Weights of a small image classifier: normuon at rate 0.018.
Rows from block 13 of a small image classifier, named by matrix and row number. Rows with one number belong to one channel. Each number is 128 + 32 x the weight over its row's rms, rounded and kept within 0 to 255. All counts start at 0. Numbers have three digits each. After the name is the row's rms in percent of the matrix's.
After each channel's rows are labels from the 100 images, of 14976, where the channel reaches its highest value: "responds to" is what is common among them; "patch colour" is the nearest of a few named colours to the mean colour under the peak. Only what is clearly more common there than usual is listed. The data: scattered letters and digits in many colours.
# convs0: first 3x3 conv, stride 2 (model.blocks.13.convs.0.weight, 320x160x3x3, each kernel summed), inputs 0-79
# convs1: second 3x3 conv (model.blocks.13.convs.1.weight, 320x320x3x3, transposed, each kernel summed), outputs 0-63

convs0.259 092:149151116148078171130103144124118139099152083113138085117202134055099092150062127134111139159125112128183100058115081082147155175183097094137130153138133073144098135105171094129143127127121143139170130144092094119177180131165175198162126079
convs1.259 093:165140109122136125062121094179118166096120099086161167115186108126129143194147195110114135081147116130171150172091127135132169119151148053113140156128121135104111171116184090049100148166138137
responds to: count: one
patch colour: brown

convs0.254 113:129151153116110135136155161116104125128124126142130114136101076136143128183109120110148099043130088124082138125143000109155144172150174147202154091131106148155080136131189108231144131107143130104135117100098097106077125083124121134077129104
convs1.254 104:010151142181126165098170104174178108090115098091134139195127113120162088152143155139123146171145090140116139124122159119162144206205154121150110103120156184115169193116144115154167136078147141
responds to: count: two
patch colour: brown

convs0.109 086:095146111106137092084170166126160082076167168090130166120166143068105166124143166127117091079082179148124108159082054173173142113130164137126168192178111194101172118091099155145116134124129137119119168057109124093056121103143185086098109137
convs1.109 083:174149079132135097106125152164161049169085129108105134123084119087132133185074177159157139104081100114140162138082117124139165139165176118106118155122174159134177175131129146163087128151114176
responds to: count: one
patch colour: brown

convs0.304 089:088122129088102119137133098179150119107127128128101138138175149106097123097223136148114162134105145158185148138155080142153150032110079101100123134122086148126171169108103148108171089115183160139178182116183161145133130131058123079152112109
convs1.304 091:134159140128141086088147113132111103097159092144101111119124094102084195150150180098133087122194161114142111156165133141161139134153165075140117169137110182144205206075100136148142125124027155
responds to: count: one
patch colour: grey

convs0.162 097:140064174134175123127138153169145176196132164182113102142200112135193044141128093085093104096134168108089156178098158104119084097064170118155120139106125202146139149110091115126147195167135132130118116077139143137110145112125186113145150208
convs1.162 091:171099115103083118118108120095125079101108190110116154123095085107077049135126153108150210087142113137150083184127153146141129097091128127116176154132107095180146091140161138118135124133141103
responds to: count: one
patch colour: brown; grey

convs0.75 094:087113136176120124145110143149092116127062157079152113151142094107076080114131117128153129102107099140139146144119130148161074095084082100162160060138109116154084135126113139109227149157162152114146138108130134155082176142143057160109135100
convs1.75 090:169098050133139100072137158077071144103104157179082094137072093144106122170184168112097079132087119141120143179098126137140204135144148140085150137130140163176131186089209065166091150157069129
responds to: count: one
patch colour: brown

convs0.183 100:094130083110151112055130150061125162108108094166116081145130165124144135154034223174128066099111127153140174163146142084127149142117131153163013099113121134102118120136179148125136156174144125133086153152129128177105139106136175149101099103
convs1.183 095:205152159101137120077121118090128089101127107130125106102151135145059101072121129082114193155145110097158061151131100160121152104157115113127140121091138123138084122105151140081202095093124145
responds to: count: one
patch colour: grey

convs0.266 103:120111163090133157108114105151140114148108095093049111147108094105087075126076117115105106105161094125000105139103094104167205136145116181111128180197116178169137145144145178087106075152148126128096117134151121144102128123183127147127144075
convs1.266 157:134109151114118112148116140131076146113101125154115161090055101215089049137178141157090158100128073095143095105132109133152134182098109115157103182120075109100110102101138126135116160136154098
responds to: count: one
patch colour: brown

convs0.37 092:164110104120103092169121149138089105119106081169140143120158121149189132183085093149112156127111104198138115118129127141087146147127125165170139135113115106114118189137160162114108046097059158123073140128100048052100096091128218055090137195
convs1.37 087:123079104134161159091188094115058097089099133090110135136152144147155107055135106154120152155113087114160144098126151109086186085145158050112123174184168200111184167192186128179172149179079219
responds to: count: two
patch colour: brown

convs0.231 125:123142116148109117155118147129106110091159143149122155148114157074167109174100107114146160095093125152150161137125092142042086130163200132205115114060078190159096127093171128105176092137157153096140113125109061123105118105124133133129160167
convs1.231 144:108120131175123139121125181120120085141104111146147112142129146158165138156102106125126118137169146119105152078132131142138130144214168095159199175196151154165207235113181142162134118141110162
responds to: count: two
patch colour: brown

convs0.173 098:099068141103090165062110194160138122100137114117166122119084150133134066107093092113134098161107106094183115167104152116085167126163169116215166184115141197104121178127208136187108140117132141083078087102135085121130082090119106083110118109
convs1.173 102:175159162150120144078118135133157098111136126077143150153112104102178129151107177133114216175162083159149155161112151139157122137140099121181155089143173109146143135152123133121178135143130161
responds to: count: two
patch colour: brown

convs0.169 093:175091162137114140151127177096135216145162201099166132102130138104104131153094134098143115100135068123116151118146142103109128182134162101152111136042152174094071180105144175126101138117170134152144135160138088172142206154135134111098128160
convs1.169 083:102126125159090130113095152108169125131098107138116176151097074097167100161132160170146145163146121119148128171140129117145154181101118138119087116102126119121141096116139066108158163135195150
responds to: count: one
patch colour: grey

convs0.212 092:089148092147097139135132151115086112163090095096157158103115136053093105202092106125093091132107147157089091127092066108168091113135115093103160150176143092177155132159118118110166133125108064113084136163205113159166107131151066144158139094
convs1.212 085:209107071088090110109126127086153190085158100127121151095176117128147117174164110133079106096167121074143049077153148143116131152130107137158159158119147159119163112054158170111143147106128074
responds to: count: one
patch colour: black

convs0.222 087:164135120130114158106162130116129088081147148183134160134104092101101170051120079137111097169141108098062101111144119140109118159138147145101142138156135119082150141100140089140118045117106113115133123093167161122192121148054116129136168094
convs1.222 092:137191098149139075153132130114121149115132140172124127164182136107143120137169094108091066142145113172153167153182198138091180149118145113088171158109159125096154151086154143135154059114160114
responds to: count: two
patch colour: brown

convs0.316 090:147129177117145191155158141090171144082104154123110155138178175085149115135197072159138130153239164140119092093140183119124074109111136082038112106078141128121116152107117084127149123133052064111101156107135156128102138129080119116100140134
convs1.316 101:139099092133103095096098123167082091097125100141105122136136095117084119177099086134133082104113101098096113160093083156140123117119178044148137160165093203170182143141110097113104131121061107
responds to: count: one
patch colour: grey

convs0.199 123:124078087142108088186146124103125082146117117152141127100141129125135155160236080146200091094204080171066172139239133140093142107115138140107130114061161163146177131096119131130141125149150132157048110160140106125137137100087099102077160187
convs1.199 133:121101096102092149100121081133147096085087102100099082121115169205133150085109171142099076083082094166126112136142077101137148102124142117081117135145128127158171084095128106156133170126074137
responds to: count: one
patch colour: grey

convs0.187 118:101076120155137110059160164170074216113128182065146042110122103083120113136160131159113119102166116106125099114137096087152074079115168154170093130137154177107119151111108182094133187149159151101069151176140145122138151080172160148133205144
convs1.187 102:139159140116093186122141117132116158125139178159138175193090113120175093153088149137121176091127102116085122101141100125121104074169114116104137098110112153160124095106126130124111173128186121
responds to: count: one
patch colour: brown

convs0.252 107:141145125134164105149094121121117123113132120180084117109083151092164094190084051098162110088108174207156087135142117147106125137172096165170147131111134091138108141130099093111129127142182147141135122172035087122069130159135176108120131156
convs1.252 118:088080094136095134103149119167121100168128135105151132143110084151103145146170167174121155145176114129127125190078146054150200121191147128146127126179139197140185193199148138126128104115102152
responds to: count: two
patch colour: brown; grey